{"model": "masked image model", "dataset": "histories of elementary cellular automata, time running down", "train_examples": 147500, "image_size": 64, "crop_scale_min": 1, "horizontal_flip": false, "translate": 0.06, "color_jitter": 0.2, "method": "simmim", "mask_ratio": 0.75, "loss": "l1", "arch": "vit", "norm": "rmsnorm", "norm_position": "pre", "activation": "gelu", "mlp_ratio": 4, "head_dim": 32, "fused_qkv": true, "bias": "none", "qk_norm": true, "parallel_block": false, "inner_norm": false, "patch_size": [8, 8], "conv_stem": true, "layers": 8, "width": 384, "positions": "learned", "init": "orthogonal", "residual_init": "zero_last", "optimizer": "muon", "muon_scale": "original", "lr": 0.029, "momentum": 0.95, "nesterov": true, "orthogonalizer": "polar_express", "adamw_lr_other_params": 0.0017, "l1_shrink": 0.003, "steps": 10100, "batch_size": 256, "epochs": 17.5, "lr_schedule": "cosine", "final_lr_fraction": 0, "warmup_steps": 500, "weight_decay": 0.01, "adamw_weight_decay_other_params": 0.01}
Rows from block 2, named by matrix and row number. Rows with one number belong to one neuron. Each number is 128 + 24 x the weight over its row's rms, rounded and kept within 0 to 255. All counts start at 0. Numbers have three digits each. After the name is the row's rms in percent of the matrix's.
# fc1: MLP up (model.blocks.2.mlp.fc1.weight, 1536x384), inputs 0-95
# fc2: MLP down (model.blocks.2.mlp.fc2.weight, 384x1536, transposed), outputs 0-95
fc1.1429 154:144130117140139120100106132083128136132122122161146167138114099145104123155132120131111120127100159153157113128145118121141168166145113101126145157119123133138147128138105156128129116114143132103122090150127123142114105145117075118186136132087152137130095131146204137159161164131070190128
fc2.1429 197:131118111125127133069122176145136086130133130128119100131159157161089143146129120133116117126095130115122128137082095111127127149139132107131138082125132098140156139127106132133207129206142121136129154117128100135111102128147099127128125142126122097117149106131096129113197121107159130115
fc1.1430 226:134134058161123134120141128114147126126120144188152197074125130136134099153133169091154118137138170137139160137119137106123139136159138153135071148114137120145117127132125126099148142114115132160134139124124124124119141124161105150087104101122161167138126138109136142160118152135139102123
fc2.1430 187:108140112117097105164137128083089134163148129120171101146137095096128107118128172117132131121085078129150109114159133083118163132128127127148126109126126100151131138138130139141107156110105133140129155112133127110125120119103136144103125103110135107127141135105128115153163106181066133129
fc1.1433 112:134130109147150122141185059103130137147128126116128137137117124101126129124115149133160173074097131176123154132186149095140124097136118094128112107138127143128135127136140120166128081105151140135123121075132111114148084137154127140124120093128138116155117141157123126130128130133175108127
fc2.1433 107:126128155129178110120127123125144112134117127123127127131124127129071065138095126121151098035133166146131156137133140130196098139142144127128193156084128050128185129129119126133126129150127132140149127134132127124139124129158156077118129119121124112097124113138132103131133127144135184129
fc1.1436 173:155107125103128147119092131130131100115139120109118134154128230130133113176120140165109161139140128140169160087130123100131092165136105147145123129151188131061141129182130120106104099066157137104134138128120154140127128150127128116160131150141112120124159098159159119127131142126123140198
fc2.1436 147:118176175140093095127134113124118127085128122058131129127153161170128112137118069145142133097127121115102118140123131128113124130134203108085132052132189124101128127079140142079129121102126188107116129127172121131175150128103126134153127128169153127051129128125133145130095117116128149121
fc1.1439 036:172128128128128128128137142042128128128168128128200128128185128142128128128128128128128128118116124128198128128120128128090128068248144081128128128128128022128128128041128128128128128128125128128153128128128128128128128128127128128128128128128128128128128128128128128128222128128128078128
fc2.1439 011:129129129129140132129129128134128125147156127129127142131128127128128128128128141133131114140134128126129129128128127128129128128138128083115129131253000128129129128122112133126130118133117126159129126127172127131130128124128133129131128176128130129121128161128124128128128129128128127128
fc1.1447 016:128128128128128128128128128128128128128128128128128128128107128128128128128128128128128128128128128128128128128128128128128136128153128128128128099128080128128128128128128140128128128128128128105128128128128128128083128128128128128128128128128128128128128128128128128128128128128128128128
fc2.1447 006:128128128128128128128128128128128128128128128128128128128128128128128128128128128128128128128128128128128128128128128128128128128128128128128128128128128128128128127128128128128128128128128128108128128128128128128128128128128128128128128128128128128128128128128128128128128128128128128128
fc1.1448 229:129123104131152128139143137136125136167143144129162107129085140128153113117125125124128119131117124128081156123105122152101169100131161118175126120116112128185101111130152116115112149144127120130120122161112090145120125105124142169105130129174073139087174119118133175119149098118187132084
fc2.1448 242:090135136143166129133156185103142131118119076153129085136144129101180120086108114129119129128116075117108128152122109125128107164133131105105144098098140180144062164145124076170114178107137116123127158110128130105147127135134192146140127130121165116125143141143157128121131155143127148116
fc1.1451 178:130158082114150117122124102164127131114128124148130149096113110130091135128149119124124160140153132111125117147082112130124142129139143115133120131129154107091148140165113157105114144161108114127138174137085129161112141121091118122109118132070109128097164113154092149126166151144081135159
fc2.1451 212:093125172126128124128163109126123129152125187124131127128151132117068141163128173146117127137119132122132104128128158133111128141138139131121128115110113118128136137156141102184147119126145194112135113183123125119126128120112106132121087122128166117125135111188129129128141096183094129132
fc1.1453 179:126149102150120105137126120131128108181136160164104131104128138109128083145109129120084127139125172190125121127134133130148141138116078110146114098059131128158166102142108112147135102164145142132100167142068172129196121147152045128133112148093117107123192166130110116184178124116119099145
fc2.1453 234:084152070149127093100126126125109111114127133140149128136135128136116103106151142146128123105146121136128131105130128138187132133078123128153099150127126118125131119126142106124141127130125127150132123096141121159157158130095099124129104122098130113132152126128093123116132134118126129122
fc1.1454 149:133147166114126132128129172093136136134159152123161135122145131136113093129129128123125146155126127143113145135127178171143156116156127057134100138122111080127132135134132141107123181149117120183156146140104121125148091115115106119117106140128130128122112097134097146146120108133138132132
fc2.1454 127:141128149181129127104107120119122111108118111177119147108128131130088134128136123146108124125174123075136105177126107123114103125156130169114134135128129128124184127100119126135154129202131127080121117101126129152095126145129127130159130131126141126146122131130117160103122128068127150129
fc1.1456 150:062136138066147131094133092094131176125146145101116126110125145126189145118120158117157079112152121141141124137116158119125089135127152112096118122133106120135124122125095131126179151079154121083122142129115150166110071131170059126133140128131112098107125130143117166129086154155132126124
fc2.1456 147:156120168106192077105167132132099150125153123154171142128085195125127120110129140093148114104178150115106113122149109129147129122095103111085136121102129141180110129134113136119152170137097155158165120148128154104144155108132129125118142104141101129178135130074167114140109081140135137120
fc1.1457 188:114165120086135094121190184110135129096074087137124079125121128127085123084128136097085155114144177146120142130128132100155114121142108119130090161125129089131125060115133161142114129124127124119103097126134159124156132075105108126139142116101136112151133183126143067128132142127124127165
fc2.1457 198:149136178129080126110140124071113172132110123135123132157123129137118138162088127140112095120123132131134132164133147130135087127145140056135127136132071102125132133161128085123151136128111116129188083150180125137118147093113123102192130138171131118149194123157185120134130110124107123139
fc1.1458 222:189131135119130118119106118131084138129148106148127123141148143107093142108125103120121136143150102134143120128139134180127135106077145111119116132125117137091131109122149157111081128130080093118125120124128156126143056153126092144128125145118110108086127092152132088126137111138151127123
fc2.1458 175:125195115131151157096128130125102136136071129118080159110075121156161129129114061183164132129106134121151132165151158129139111147127163083129102181097130124124128063127125118171127115126122079141105129125125194142145088111129119134123137131147130126103153110169104129142096101110186170103
fc1.1459 084:133156128128144122128133124128194154128137129138197172132130141093130071102129134131142067124099112131143126105126161129098120166097128132126121164131109128094068108133121115181148128113100106135133129083118115145168105116141142115095095121128133120115089152186124128128128152144129114189
fc2.1459 078:153071092141150125178127101163129160138140128129114129128128133125092125131129050149128128126163078129165128126124137128142128114129127093095120126060130165130129063130124127128210129106128142098124143124177128139127128111125092128064128133045134107128128149117129132115126121105129153141
fc1.1460 250:107131124147145130085125129152125118157118128187155122116106145125182130101140124125168116106114094129110162123126166137097109127151120184121112130125119111119105127144126122105087095119145169092099142103102135153133109088136144141132129102154092145122108129138145154129100107141166141087
fc2.1460 267:103139116130126126136128110128127122141145155139151137146135121150016133125142165137130118093128101129148146127128122130112127131102118136111132127115113118122137125113127131055126068139122154107123111123140125130131142150163121104028117117130122139146114129115124152122162133134130148097
fc1.1461 141:156118126147092146127135076087118159148147125188161091125169146144118135127116127148131125076128142155116109142127134129095134152125100113097090127142127132106153134125095161134127183109131151086119128136136164157137142156171141177124131117112128124082141122151089112093133107145139099146
fc2.1461 169:109071161119131116157127125047135144131098177127129098129122130126098107106129128090124127130128146135167142169052134159155111138131117060081128128147074106121191129147123121153063149127122125119093139155130133104097140126131102149120121183112128127084125079157117126128142129139136127106
fc1.1465 170:106115171129079097152128093113151152132139130124155108127075136168148113127088141130086118109137115129057170116124156151112128092109090133179134156137097122126135114134145185119127118101125114115175083095185120136142118102079147128117099122104128129134119135123068117116147113152110040125
fc2.1465 213:156131172124144134128165133128195126141128126103102107128127184096106127159130127164142062122141126168167094138141162117129136128189192120125142126145125097176127115119128151152156127179127142119140084123130135110121122130128083122145124111137140126199135141128188119131097114137126135116
fc1.1466 122:144127127154134082171133115127146133108116127083022131120180104118152120138135129166110130115084133140174136128128129153131137099174136140119124122136127109113126136130089135126122154092120095147135138138124116129129125108129124128129140123131129128107139128152122118145130168115096056129
fc2.1466 083:124121128183128140129125125125116141090084128128131132155142128131129124165131130165122130127124128133151128152139125131126134130133169126149135097135128147128123126114119130145089121096121147123117128135118133159138129187129147153127134123151121105120126124179130153130126138119124122131
fc1.1469 071:128128128080144128138096107128109111128242128133128128127128139097123119138191066227163128128165128134128174138128157128118128128131117128128128128115143075128122128128128128128041136128166128143128082079128128136128108128121113159160128137132128123134128112128122128128115128126101128128
fc2.1469 043:128125128128128128128128128128129128128128128128127127128128128128128127128128128128128128128129127163129128128128129128128128157128128128127128117128128181124128128084128128128128128128128128128128128128051128127128128128125128128128128128128128127128128128128128128128135128128128143128
fc1.1470 151:103134178116123145117112067172128151157108124139117140135064153111112122169120141124122135127069152160098182122099116140183105151138141142127103119139124145111153101123125148108127119127101126131071121124131131173197129113128064114112114136127139108076129116111152108200132158114116129132
fc2.1470 172:132129130129128130116157124159097159127120124133133142148133127128129127120163140133132129134099123083116158027164127128147133126125135129127107137092148106127128064076145122108124148125142140118130103125129100129106153130121147150147108116130119136168086103113126144128127142086125123120
fc1.1472 148:087126141082109122118114154156106121127107152127171178166133113118163123146073145086103099123126149135121139131107155127146081116114119113120103086119160088114146141131165119125165187182113106128106105063187128165149099146132107137112103125129148078119108133129160117151121121140128125127
fc2.1472 149:119136118104144113124127066103117118157126129143098100135107137125090124118127133140079133179150186122152115141112146118073131132127147096125148115124107138129106121133102132107135123109128141136124110139125096102089168148130130136148166133195133145156129107105130123132124105140175122118
fc1.1473 190:129153124116127136140109117125117132151109149118102125166142156184126125111140155092078088069129151065130144129146135140090092133127114201125134125139115086098141137068138166128140131138151117106156103128124131125128085109161120091142119150123083102148122126122133123119098140120102120136
fc2.1473 213:138089152129123117124131183131129127157100162130126134176153120130089125128040088131120126161130135111129046130128090171117104133069125115130083119101124190104134137150103114138087122139129149155134128147129090094137128119133115124113160153095145131122118138123132130142110159110128133141
fc1.1474 094:128144121099132127176118132088114143139126130130115037087144114144141116154119107122126109107129135136130141146121126130111136123118126130128147128137129128131118094079126119123095099150118126128104124114159167105162130071124126144128062107128128128111113128120126083151128134078154149150
fc2.1474 074:125149108129131128130128134129118129132191111087153137125153128140113130097132126128158135128128128118130129145142128129124086129127128130127101129139126129140100146057073133126128126126144255160147130151126147083131134132128128127128126127128143137127127000153144127128137113128131131106
fc1.1479 242:129155106148130100133129148162153094125088088152146146123101128118129127127126077142134128112102127149099199124145117119089113118094136162142127128129098106143106130131113117131139110082128137108146147127120128085138103116135125127129128102084119125128102151121164127171118121095137094086
fc2.1479 222:071129130112108131126128069160127096116128166139138133120148150151128087123131217146109144109100130135126110124129131203097127112116122142128126107125125116126137133130104136128145084119125128127106144117175070135125144120218094087136108129062129093141095127128139099110125127129124165131
fc1.1481 116:152126121145148108128136137118134159132114083155130157127096156195142219097135118093151107128122078133134125128157110128127165104107081123139121129128132126126130114018120129142172127175121149139112088142134124128144097111122127164121128103128163125095128127121192129219126147161061111154
fc2.1481 092:038137136128141213127126124095122128159128113119124133113178135130128110127133119128128127112125136126082128116126119165130133126128133128110017133127159141135130132117118129124093128131125131107121171127129130135157135130128134108127128131155130137137129150130122104073127116042128045129
fc1.1487 180:127161133120144097136152117116145171140131102128123147122135115137155116172120127145136118171135131110135063129121118093169123123126144125126118137153092124135151089127153152132113196173120132132133114126127130121138131138119167143141133124162145133116124146125127187083104099134167132130
fc2.1487 205:121179094134080053111148126127124057113147127084128109174127141124125111132127140137147113146112107100126118117134123136115125128118139125140129130100127182116125142127151142123163124111128135131119120129110141141067152126111116110124148154141151114131112129131125105110135140148182153157
fc1.1488 217:098136153080130112104118110118108147147076107149124146106108121118126181156100117095108112134062172148183127124152126127130158107147156137126077113112105101142115135128116120171142123137124145105127147184125122124166120116117128128155126124137132100060119112159126128159123125125135149136
fc2.1488 220:103135123126113127167128127129105120140121148129125130128127119121128125128128140132102112114139099131059117146137153136125123149124082123149123149134122125165120143172137127135092082130137147160117156096117124175107121110132121091130111121161163133148152084130106144132129114136119129122
fc1.1490 159:106144135167134109103181124080115141145123106152100083174126093167129150133158178159143115103138148191171129175129125143110148179124106103130147133125153098125115144095117142086131157095149127130124099139170127145136095158115132132106130137165137105132101117121112134141124138129122110115
fc2.1490 150:158129141140181136139128061121130057166129084080128154116088110149077133127123129127110115115128123150132116104114096128129135131120129121173115130159155123087126165131137115131077057128068130174119090096114062120131134110123138071176121128167101129116129131128131151146126157131119129131
fc1.1493 042:128128187128128128077128128128128128128128128128130128128103134143110128170128128128114203128128129128128127129128127100115128127128126128128128128128128128128161134128128128128176128132128128114140128128129143128128128128128129148128105128128127128130174097128091153098128126128129128150
fc2.1493 015:141131125126129128127126129126135127128136103124134127128000129123154128131126128128129129129128129132127132133127128124128128128129127129129128126129128128117131126128127129127133129139130128121128128114127129149128131129107128128127116126129129128130129128128101129128128128129129130138
fc1.1494 135:117087119101127112108101146128125193134118151113144134120122133135118135135111110132121111126082167131111115128156127149113105140118095126122123143157121132144120129118101115126173073168097097105137131126196131147123128084132140127124145155155142103069114124179130099137100140190133107129
fc2.1494 138:119122121112109156134121115115149121138144172108114121126112107157118115116126128109139122179129106115119128102097146129128203079120127174105128150169107148131132196130056142128094074128127131129123118071128134093120113080067107128107120098172130108118124127136136128134154126135130128127